config.yaml
model: "image classifier"
dataset: "fractals drawn by 1,000 iterated function systems, in grey"
train_examples: 295000
image_size: 24
crop_scale_min: 1
horizontal_flip: false
targets: ["maps"]
num_classes: 4
arch: "resnet"
norm: "batchnorm"
hidden_act: "relu"
channel_attention: "eca"
depths: [2, 4, 4]
kernel_size: 3
stem: "deep"
avg_pool_shortcut: false
widths: [64, 128, 256]
loss: "cross_entropy"
init: "lecun_normal"
residual_init: "none"
optimizer: "muon"
muon_scale: "match_rms_adamw"
learning_rate: 0.0049
momentum: 0.98
nesterov: true
orthogonalizer: "polar_express"
adamw_lr_other_params: 0.0015
ema_decay: 0.999
max_steps: 19200
batch_size: 512
epochs: 33.3
lr_schedule: "cosine_restarts"
final_lr_fraction: 0.1
warmup_steps: 960
weight_decay: 0.03
adamw_weight_decay_other_params: 0.01
Rows from block 2, named by matrix and row number. Rows with one number belong to one channel. Each number is 500 + 25 x the weight over its row's rms, rounded and kept within 0 to 999. All counts start at 0. Numbers have three digits each.
# convs0: first 3x3 conv, stride 2 (model.blocks.2.convs.0.weight, 128x64x3x3), inputs 39-51, a 3x3 kernel for each
# convs1: second 3x3 conv (model.blocks.2.convs.1.weight, 128x128x3x3, transposed), outputs 36-47, a 3x3 kernel for each
convs0.69:449469484496466476539529508486506521459500510467505489528483451504477480511496443508501447516509481521492506491513491501482512472470510499501451517490453479499492487483487469524509482505527518521502506520550434457522454495484473512528475526548501526565527495564484501520460494499452456506460493531486502531534519508501522519548497472506490480508512524
convs1.69:474482462496515542431523556496447513482501520548495564524491504500471509496502511496506514488508515477508497490485469508472469484500505542476493520520477523471484490536524501497519469491508515528525462500509488490522479499453451483471453446494541533472514494517503466496502520477501528534536554530527505486504496529531500467
convs0.70:497517481520491483498476467476501517491507534495488490475515514463519553470530583471512531469517512452480520490499476498516500476526506538525496495522488485501483489487504457502531489515504469483526491489521449430494536563500506544507457485461518522472509500438483498500485493497500485456491520494480487494474507511469501498507520495466498510480510512
convs1.70:477533602503497486503495467498487470476464442470484465518528536492478478515533451507495525523512507475505530493523564470510522461506492514503503484508499517496480517553535463536505464484492502491523527485463498495489509477520477494488503507483447478503462496512485514540519521502495535507470466497515537534498518515477514499
convs0.71:470472523489484520516523460464502477473495478507492491479493500476490549466473521510496511510513522545561548500473474498482487467517529517501500508510503493478516490482505522477505525511491508509519485485534463492523501483490499534501495505469543462473535480504504535567484459496542513528540535566493462448520494533469469523474485492519510485503480457
convs1.71:500488499507474482480472496496481468473477513488530496453506513569489511499468504503492514519496521524534485517490469531498476538524496529506489503533480499506500498510455501544479459541523474475498513472472498490495502490504499519492479501559489492537491500479493508490490550543544488513483473519475488551455473466487520526
convs0.72:502526520537514523564583525505477453527504467537522480485481467470478465516525498493454470475465492488460508506475453512499493560518490524526489515529497514496509536479498496483481483493490506471445536515497523486488555478468536499488507494504520485453502493471514501508553504456488476436523532506461486513487494512532533550510513496542519484511514493
convs1.72:480513504490522474467516464521467486527521480508489493480501495477522513518523511495485487508488485540510515489524504486526495516505479443473484482496496494494487509514487536498482505522468514501488491489488513476436501498508512494497539463544516506482522512530533500494528520504477504488499537485459488497545529458514522516
convs0.73:470496439479502430454501439534529536558494523556517497491524497500506485495480459499504495459496483456470451531522474538502485524511484522466497493490490519512513473513495498522517476516512477495493472509471473499515532504464538500462531507464536512510507541489492522509557588547525525490536529486508509520477467485464475508430469504463536527491531511
convs1.73:479467489485511537533507504530513490536485468512521511501499502546517502523530495497489502503492493475509494516499449503490472513513469482446457495515493496550483493505519492514506485499476499495496571505501540502489509489489514508535465451514530471512536503483498517463521500485536491472497490456508543512515511500481487506
convs0.74:512487499522521500535500468527508517477492529468496534498489490542538490524516489507476478506497535543536533480509498468485455470496486504461533485485508486497512545517558522505529506518540465443475479460454461485447479476468499517506503515494482508454484489454510485528569503472515478520468475515547531513521510491506527493544498473520484505542472525
convs1.74:501516502498511476470492489546483476538489503572468529468492520534511518517545528502509519506503517489484505489523478505509482476486498501497477479503492482508478501522544507486528452478457460473450482524536535486543520541516504486518493500518502477510559493502533498517547498416521510434490507481484510460483482463454501488
convs0.75:508501462523518474524527513485490485515496494514495506516484470516506508467472485499476493492484536450480497470494527480481518510481501530529457548533498528499442512505521517510514505480520466508534488507541456420458533508562500516520490477457473517517497505490513504479524527485522533518535560560512503508483472494514533557526532501520532481522564494
convs1.75:512524553476457506450501521500476492526501478483492554491520505421480508525540497537545504492511511508476541469498485482484465471483462502513481532532460481490471523533496501521471509483461469491434510531515476492532543541457499518521519541515513525510493498511505523481530514486497524482531523474492503482498479491485493450
convs0.76:505548537505538548501497486476508472478473489477494502476442475482459475486456488490520512497543508490520532471501460444514494435544513499491480469499481507529528489476513483504525475500541488497481485493539450490491490473482505517500494528517480495496511525530509496453453441474477521522448531540464481491489519524532541533497472487501486485532528514
convs1.76:541587529505480497509518529495477509475516531459563575484478500475505507510473490493481473476468479506504500467496512503475497480457469489534484569550481538558504530496519512493493481479469535511527491485461485491533502535524508465500491485538515554513483483484438465506535519504506516483524525494510508486471544481464502501
convs0.77:527489468536519506505508512472481499531511513510537503514494506500477455464488499516536539532529491528501513499521484532502512561518520556494485521500490500487471483472492478483510508487540525548439493565523482515532490500443503535524497510547492527503503489481527477493472508542496462499546476508494485493497468465540507497516481455493499507512516523
convs1.77:496493499546533507505529469518506504490477454506499506547518458500487471520520494478506495505475492500503477503493499469487474473471491484501510466518454475486503492508475491514509510494511537542576505475510499484451458480504473508482492512522501475480462479506490431488468471501461491521481487520467531484501513510534503537
convs0.78:462477454484465452516516487508491531491504519493492511486490501495528500476490490492467464527504457538500445500529504495524510494505495476525483465487458451502484538522528526503542526495519520552505481478507453501461479505440470521507449512489510527474498529548470450459461556513431549490460544530511489454461473451451463450491536484476495472473503493
convs1.78:509516523499536552503471503485502546508543524516516553508520504525479538545499452450464542502486541477488501471500468449489454486482524525496481507527496537540474497494501514490484547524457486485518503483523498503514486503486434510512431524504481519473513520511466498470502477479510510506538518526497496503520497495494528509
convs0.79:481489477490494475511525529488459445494497463489513450553522492459491489494495490511515536491508504476484513495466495502486522520470479481487494470488521463473512500473475477498500519524534492472501451457496496476483482488480509496468510481508484526568504475549482458514456479438480489499499516525467490504495517477490493493485488493516490495541503495
convs1.79:521565506488509530510501531520509516516548511514555552492512532490487553467502519462479478484453437519500506461494526548479500516487469477509477512491482522512497547515508515503472529497478513527522527510516517547493527509533526499460504550533537528561530492492539497479508487486489483486512484490494469525503492503511477532
convs0.80:478493480504539524466476500513508478507527507449523498526490459528515549547541533489490494484505511505503484472466490505470509518498521513527534523507511474490474506507497541504504536559518484467437516496508520516503536506451517499467478499459422460459471518500488502469467525517464503468464530522506526503475488494463456499556528546513486499509504494
convs1.80:503501507490489507467478488526498523492469489511482517509511516498500494507519483552503509479472509516504521497503494466489493476487489515507492466518491485515486466525545527523502514485499507540471503539484439475481474492506486509522514497509482452487498500542455489509519485514468525515492488441519502502467456509484484491
convs0.81:501484518490475533520487480469466506463478521483513543475483510496514500458489523547493495528488441518503452497483459488519468482512481493498520505481508520530552505463506474477521495490538462487500459509502439487500447454499491493512527502515479478477502534496489513494430469513527497528501497472494506511492494483479499495498492464492496479498474480
convs1.81:518510493493501482532513514501520488514510511512505524496495487551515515538518519473469475489465478486489493498488483526477483519519464513526495522505526491544496547503532489557489447586497520517520536506495511522546479510489490498487498477528515485512484500506502451481481518524522499477505510502509522504473492477502486525
convs0.82:494500514510512517504512538486484517468478487459476496512506502482500499505481502525517524494508519502522540527507506494481478518520479507535549496509523521484496543513502548501472545494499491516520473507512497491494496507528477517508516519523526531486524500456501488436480508531501512491567513511464472505473493514533542539464443480506484504527497484
convs1.82:467519535487554517494492509483482495470543555471547557482483492520487531541508490475497532496509533516530558517487486501498503491517480521490524530487493530479558519497493519481504518493523535504473494522490501522507506489489479490485539548486497517517504507522502477495500515531513488489515518540521505497508500500518502471
convs0.83:501482524497467489472465482481513496485513460499513472502490500488522513513513515512505486533506476494470495520536481528490466538487496482489476482512511504517519471479513531542500553531512496497502523508527498462531505490483523501464498482465485502494515525535505516511441485500429522549453506507525484538499466520496490536460497494490516502513525479
convs1.83:563557525549515503542502508488504511511499481502486498482530486551520500525499497473493495478512490463486517511497503487507511507519444500504465472487491465513534520485504464519454492506476490517535544481488516540492477490478524506486486518512514497536490500471473488490491494526527489478500490470496482471494486447520480475
convs0.84:475505532480473509539502489490499517488488521486502479478479527476488555481488493481485511476483519503484487513479457519499520505519523504498510515497516547521503484482499478509504499530519551510477521542569488505524480497536506499517519515522510496479546507497544512474517488471529481520454432504507450494483474502468463516464466500487502528502518529
convs1.84:542536521468549578496485511495468482476489514437452497476500515469470484525477485519474494510508514512488480513520491538519501535492486471487469465467465470489478511519485485510465503515526538492532517520510483570530484488489471514489497487503481524526464517491459491519498496488492519472477480494544510567489504503481456436
convs0.85:497476448493512500545519489481518522512494509513490454542499520480502531488486479481493479487492490497496508525525522508501497523493480543502495538512484529492492473494522494494510502495501502491498459507474467485512549547527486508510475478471515506551553483513474509554471463461506467496551540506485455483490455465500493469501517483527527472522496472
convs1.85:521519517490485517459524486526519529494526509487481523493476541500477504515492500475480489482487539470510523523522515535476465488439496497483494486465519490501528508529507489488498501486504498507477502528544498452504481469480445496479480497460462520501505460506468461505483530463509536512537517508520501491540462503540525519
convs0.86:460482516488468517526489514539534515523530511520494496508465469490511506496503495502474454518474473493512481516503502528470485541497504513506524544535512515501520519471476528481482510509509476467501479516522503539554481498512497524526477539523508524525502538523507529510530544539492504471479501498544538519525520510520521485494539488495509503446502499
convs1.86:479495535445451505507479510521531527509512542488521511558506496519503466477485516484467504471471492513515519494499514542506485508491506490503519471490487477510501549505505505503514514512485507478492514483508514486463457494514488512463508478466526469495491483517502527510527558549492511535513512501513561530477521492480520522
convs0.87:521475476476485472480480523508553523516520503524544482448518502489537481475510491466471500482491490508490490508513474512496471506506502536522489518515498523518495548535502545540495535546493451494424477498467438485484463491503468509508540544525506494432520473453529528526563519481556542468563499452530508508525509507492501525513497514498496503505512525
convs1.87:500526499493541499508525494543479492543489505524490500500507493534481490517525508493460493530497522512510492467537514505558520540525526487514499484518530519529526520503488479486485477464449470456470472509497472513536496506519518485494475483490508490527561521551540482507537533454544529478555508483466485474494500475515503487
convs0.88:508492568511491509493530552521508514490498521529510522499454476485471481501488469457484507459495512481521502512523476487513483481506511490512513502495501496477498470517502489522529489506515541542474527501450495503441495473501537506509537518494491478528512470496524502508469463441559532506536518514503482514495532532516502515467484512489523554519568570
convs1.88:485513473458503482490483493506481503491489510534520540465508519534514517507536505463462505437465518470485507485491443522477455512478451484460450525525486506509495495477488502454479543480481503508448507541502507493503504497510461494511449549526501512524551486526512474475551523486529533491505486509438505537506464508540486460
convs0.89:482475489490495502556522517501509491486517506469486493588554521550530487529488494537489451526500450489492494536486464500486477487484502462477452484498482480500500497499562490486519514490528512511501502488523539496472512504461525449469522484502474484486493492541495484495482489528525548529494542491512477472520503490522523497494481488518490490506486491
convs1.89:538490500520488498561496505526524510541503477475471479493509501530501493513508508495519519495513482517477505515516482522515492508524476510504454520498478477498490528510508490518506447537524503488525517511504491554550512569499538530494508509504510473456518477480511500512497492491499472478506496494478565551448509516467477514
convs0.90:508487529480471509508470482491474482486516477530549515443491506470464494529480492510502498494482492474460501471496533479492534490489501491495462482498521514519526501520487489504486505511515505518534512499487568549511509502509504481507518491499555524531467505516511550528503510502480536502513499464483507522456485495449472470488483467461473463464469524
convs1.90:520526507511511481494541507525490495496481468473474474498519493532518498517476489476499522490497500540523501533515514489490486519501493458505482524485491522516524487492493484468481542508555486486513504490507543507507530487496502481499529498516515494504518500506550496444486523512493487498482489514510466502523515488484473486
convs0.91:509499473517490447500474476490469484466500512487507526490517535481509525511504489476505519472473508490483499483494495498539506486501478475474459453485473485515518475490458491493477516499505470530545476492495533539528501522540466503489529511530478506516476500480502539487529508509534514536470475493504499513491502510514508500497491484519497492492515502
convs1.91:475478505530479481511513471545548535490473454505447493473510510489504488514501472509517502519515577510497527445485507491504524496500486503505475504526477499468491495476475517487506477495503527545522487494516529486478483546488512482492513491500502498513487495511503474536472476505469483535472506536482501473499542519460491541
convs0.92:509493462486514472483532489474516500478506495490483497501507489522532527485515527522520508515484467500493479476492505495465462475486489478501500521523514519511534489537562492520532542547565525493507532526501478499523561505510519506471494485505488507482528526535539575529491493475544508492508515526498490474492452471470483510487467482512510489503486472
convs1.92:487540501454505546505560532479526535462530502412516505541485529496511481532487495509487449518490493490529510531491479533511507519471495489498469487470455459485467528480502488500574507517552557516545519534526521493510473509507477526504527499482503498531477505470498470496438483496440487543490530534486481519491494509450435450
convs0.93:494529454502557490515515476498492519500529526501513527514478501483529515532528573535520502502479473515518506451503496499559546496543504497516478507502482501522491485504491510523524506512524476484482534551550519511479473510502462490499490524550451519460487524491511531484464453435505515553476527532498482504490509520478495526508524490504537545454527541
convs1.93:531501465534486514524514469537501498544474464558504522514541471508505518487487475489496478492481491489476453462490473509482514474469507496510502509542481507491463463480498497503492470495508532532496501489474495494476490486483516506514472454475509531508506503480499489490470515493512523481502487489486487472495495541471535576
convs0.94:509488500528537518478512529525541476545525484547509488460494529498490501486513527470491532489517519503498497489490452485489496467454475562498507535500498482492476523497503537500525518483485531535479537522503510499504559530523538542514495515481529476464523471480430470526488494523484458491579538503537543555514500507534486490538506525527499519505528502
convs1.94:529511531487490491471502514513454493521485487500479517494473470463479474534496504534519498515511525502458501526511496524510503529496486528493463484486498508477496520563495506581513490514478515515480522512538457457504460496523498460463460472465493475512542492521518467490502524464494535500526517512456550498476503504456459464
convs0.95:526496474514513488465500516466441512467467488484504465508553547489517475475478479537601569546559544516520519487503521517508517483477506500483475494498478531534500496497485471477439463478458536558566498498532492472490523507506491511485502494518503495519520510516492511494495475488484450497519493485479494551509522561517510542523504482489477478508490469
convs1.95:512472516471500510464493492542515504510498491470505513574520480501460510532463509496492506470469479501489521530507532514512503494486474531554545513480509477521485521557499482527503497529475509482507534487479539530485487467476518502487466473486529485454498467491515471502450544549463527503483474483513507525517538540503530508